Rows from block 6 of a small image diffusion model, named by matrix and row number. Rows with one number belong to one neuron. Each number is 500 + 40 x the weight over its row's rms, rounded and kept within 0 to 999. All counts start at 0. Numbers have three digits each.
After each neuron's rows are labels from the 100 images, of 14976 (inputs lightly noised), where the neuron reaches its highest value: "responds to" is what is common among them. Only what is clearly more common there than usual is listed. The data: made-up ball-and-stick molecule models.
# fc1: MLP up (model.blocks.6.mlp.fc1.weight, 1024x256), inputs 0-51
# fc2: MLP down (model.blocks.6.mlp.fc2.weight, 256x1024, transposed), outputs 0-51

fc1.98:503590482488547504431510510502496439429520519498513470520552530468494496519478529500501509487492476476445441468570475476529509490475438545517460577524508544
fc2.98:471504454518435537508504486502592484528502505476507477487523540525529370539488486551468449505465487498355521499473606488648499481481554515443429525435468509
responds to: dark backdrop

fc1.53:495479512444560490462511516452557512467541504417565532486515503552488466518478517490454542515516406477531538540509474518558487542484431524506555497514536427
fc2.53:502555547554461493479468484470559477537522505560552505474527554523502376469505504451507509519501468435537506529604501463486488512454579509518533489541473521
responds to: dark backdrop

fc1.581:459484488469445487555465532533477479514516542479499517453510579483482454453515462476521539499530564510525521496558460550490509486537454523538453599527501536
fc2.581:491518471473558451555484514459478511478561528418466523500465527525515417501450498479515568575433582522577547473518488481495538445521475427498457551502452475
responds to: space-filling; orange ball

fc1.355:535509505493550540456445528476473506448449524425493456542532542523524498495485523562510516493435544571514512566543520462483503475560596509462494449479527503
fc2.355:438528531515478520506512514503446533515536468419546491481522532507534475503513558536486537544596499390515501458519530514482503530554415520493519517459485451
responds to: dark backdrop

fc1.505:513475525490484549433454509489461502479473481526467478403517568526540513455448521521487453501512529565498543522576444480406580522480545504504515484575516500
fc2.505:446573580509503542485470440513503479496574448527551492522496505499423507494459531493495532478526537410591508479591616549493455568464486474481497520495474496
responds to: dark backdrop

fc1.51:594522540483511499483448544510466472546484528526442494516434493492521528493525473461480530505454581531456554490527530491514511492467484498559464475522517485
fc2.51:457507511562525537462451454521469505557487479539424551491507570455451541510483425493480501481516544346458473563567544451467417528406585504520471464499481486
responds to: dark backdrop

fc1.759:511479497487453468515556520489541516472554505486551511502483486469511555513447443405510512512479405563412506558551491474538464456484483473523456554516520507
fc2.759:518448512483455527515539476505483483478466551486573518540512460497521577479546458482527457506562447463505495465462473514490440554457468537537479466436509468
responds to: space-filling

fc1.609:479521491427491528454437509596554524540483496550530482473519532473460557579440515448512517476509452497565526443582541515506475501430568492486504558464465484
fc2.609:475473484482522553557494540491571552495535468506513542453493480509468521496503514463452568480487495478521453501538552472512529520480527451523576459437514441
responds to: dark backdrop

fc1.170:579485483493494463521527396479564508495530508502482449536476547494534512489529448516490447445490480468502493520551466497466436480548470508490490577604499454
fc2.170:513528415497493443517481514496534503514449496504458500475491512456493504518520449580548472586511511555422562503590477478510596484579536486501458551569567559
responds to: dark backdrop

fc1.356:483501481430511498506567489509588481471424481436492528535389538535558494496408488547507489538484355519575465491542505512447489555488508509507479563519469550
fc2.356:513487635502552463466451516519428463487469508499492497513501470512554514495504474521549427476511481480581478531431522512489508475537482532495535448463536489
responds to: blue ball; dark backdrop; space-filling

fc1.628:532513550450523425506533497488548428529402486492513502504471557473476508459499518515465462523505493523458507528485456534427439442415523523536539524563432541
fc2.628:486554576553527494522512521506423501546463534504511507522481454492489557472464630473453542509453471475478484508356487492448436527417509514529546467559487487
responds to: dark backdrop

fc1.391:482457480477512523489481528570572525483488551526417486510527507460479450570507510459532555472555507591536538496542535493446542482477576472456508571513491442
fc2.391:465528494512469543518457550474503516539491534483506504513509476595460431466485435511508472480481493422569527474593506497455437513536480477542440486552504485
responds to: dark backdrop

fc1.482:563442414470503505498475424529483501499525505498505514545462533451478501531482471530528487515532422541504434467515488510544501584442521565446518463490542525
fc2.482:497489401532500531531496493494447567493481511517501519456516519493499513517472471511506541470564451510480495481494498472484565511515433556488545485493465475
responds to: dark backdrop

fc1.208:498482392493532511526496497493454520424538486433497539518430570529579481498520522485489562529483495460387466474551524483420552479558450502546428454541553464
fc2.208:475506412525437549524579457456461491650526500530564468497522531492535515519441495481469519524529474571433506441555527507474486530549634509460469549539529498
responds to: dark backdrop; space-filling

fc1.541:480487484492470478509491555508516500480496513530449561450396467508549532515471515495525539503544518543426442434554415503500475530498514606481479453492500518
fc2.541:482475483533525437511492429483562584484496508569445539522509447493536533509470489505502551511461490484445526516500553498474532507567484545492455450457500481
responds to: dark backdrop

fc1.159:500481512428507512525530594442539508477503548512479483503478553454500435477504435445533496575456452475538522533523401466535475458548533481439510569489455509
fc2.159:512514452504518517558475496509486507492494503480498436480444519470485536456503441489520479519551486594541511468518472542444478533570452547596537566531493510
responds to: space-filling

fc1.742:497407576535552487522534478521518520498522462503486453444496564525499492472614480452512496551460511480511524481529437512466537440489498484506501526460521499
fc2.742:515494536546492444478481504469485510518459540472533484504444543523505527513481551429525497535538536512545460492537523495492389524430427438590514463519494477
responds to: green ball

fc1.420:500430489455464449514541492524527493456450548501479486469565558401441440497548422498495560475514528610544513496575464542509486535482507502528494554590463498
fc2.420:521518537493560396532470548491438545494508504485471468522505487503509403493510461535469489558481588436518587500498490455491551465514519480515466484532454491
responds to: green ball

fc1.43:508480420444487545441551514480442481468482473413446524460464651473442405499465506495511537476503473531463495542544402523507516478519516520494491525522452529
fc2.43:488513413508411520540557469487471510508517502505391462489485519520520357464480485493479517542534495554514564515560528465538573518660531453484429511536473531
responds to: space-filling

fc1.408:572415436432499469497554511492658467442463486440448499542448484459484498522503469452534513513479430560572488528518468478515453513491510491509512576579503525
fc2.408:505497482537511486458456496501510501519510502513538490437499528509553453514501383565519496495602515526594533496579495510472547497445467529554500482578505524
responds to: blue ball; space-filling

fc1.290:501383463447490491496531474542456502425591468477484468481442486560482513589509481426500523542476475594500473516548535476572498547459495456497506491550467554
fc2.290:473511580544437508465525468532445472572500506514514524521543511461503444516584608469509470453581513493529499483373486551516478516496350540540538539470479501
responds to: dark backdrop; space-filling

fc1.283:562539544494499535465431411531506523485476509495491489556529554459523542533479415526496477512500455596518478475467568489508443562447671544495533472534530468
fc2.283:450497472559548514538458508539484497444464480478496509460500537470522548522514510532516431469543430464461460445422489497538488530452357487526487503495491523
responds to: dark backdrop

fc1.287:515486576489517592446461480504535484474492516455490501405465511481543455439434510520460447554508529485500498593556481543502482470510545540513502468572441500
fc2.287:500578554591468606508528459544530523485523535439597503427518475472439440533472486510536518506446511549537532440528499475520537506508499548486514515461469486
responds to: dark backdrop; blue ball

fc1.261:463490466534496508520503502467533437495523494552473524500497485470529527496484388491471458512492493516457506515511428539499417488547477467532484466442546448
fc2.261:512513495458526516504528444447474465529517529550532518442532510449517493456508382475512481485527479439471493514467540414482442533550451458532517531418529450
responds to: dark backdrop

fc1.119:495499539493581498466536485480536490480567494474548517503464512515502452492528452565532530494505470445513561493566550547446498498524398543486508548530522493
fc2.119:495568561503496538547457476475542489462479487543454475476503495489505493524457434591521535554493483536514477507542452494486531445514578464479541514469469557
responds to: space-filling

fc1.34:569496472419496497514610437558533519535589469456465475450523476517533501454428518503534466481502497482434488472532431507468492438522490484449532432493516525
fc2.34:511508500465448516533577497470476543471464520523465445520503439550458545457470531492466475466449491500459550576530514492495480589558510465434518575491404457
responds to: green ball

fc1.296:493423536439550469458564518483476475537512490515456471494433452476553470524524443489531510499493514535560519474503534535438467469486603516487507615553474480
fc2.296:517563494551493424512470474467517489536501459548536529486465504499524404453514377541544507528426527560451497480491494514417605406471596518514466475627500546
responds to: dark backdrop; small balls on sticks

fc1.546:481471538459532505509453522535466513537514430513411505622441478587468474574515530557544490451462519516540454460547504525494464473502530599433472468486417513
fc2.546:491511518455505523553478465505514467493512549484453493499490501502558413528480510535529510439500532481514510486560567529482473538533389513437469509472567562
responds to: dark backdrop

fc1.28:563524498530451468493431537450509436485476416495521469496507525509534475465520500538519558507489469566499472558507515491473439526461552420546495520483514520
fc2.28:467479505397510548498516475509480462504562549563519449537451497474514488431463542520533505507598517494469472419477526527386532522513498510506436491454566489
responds to: dark backdrop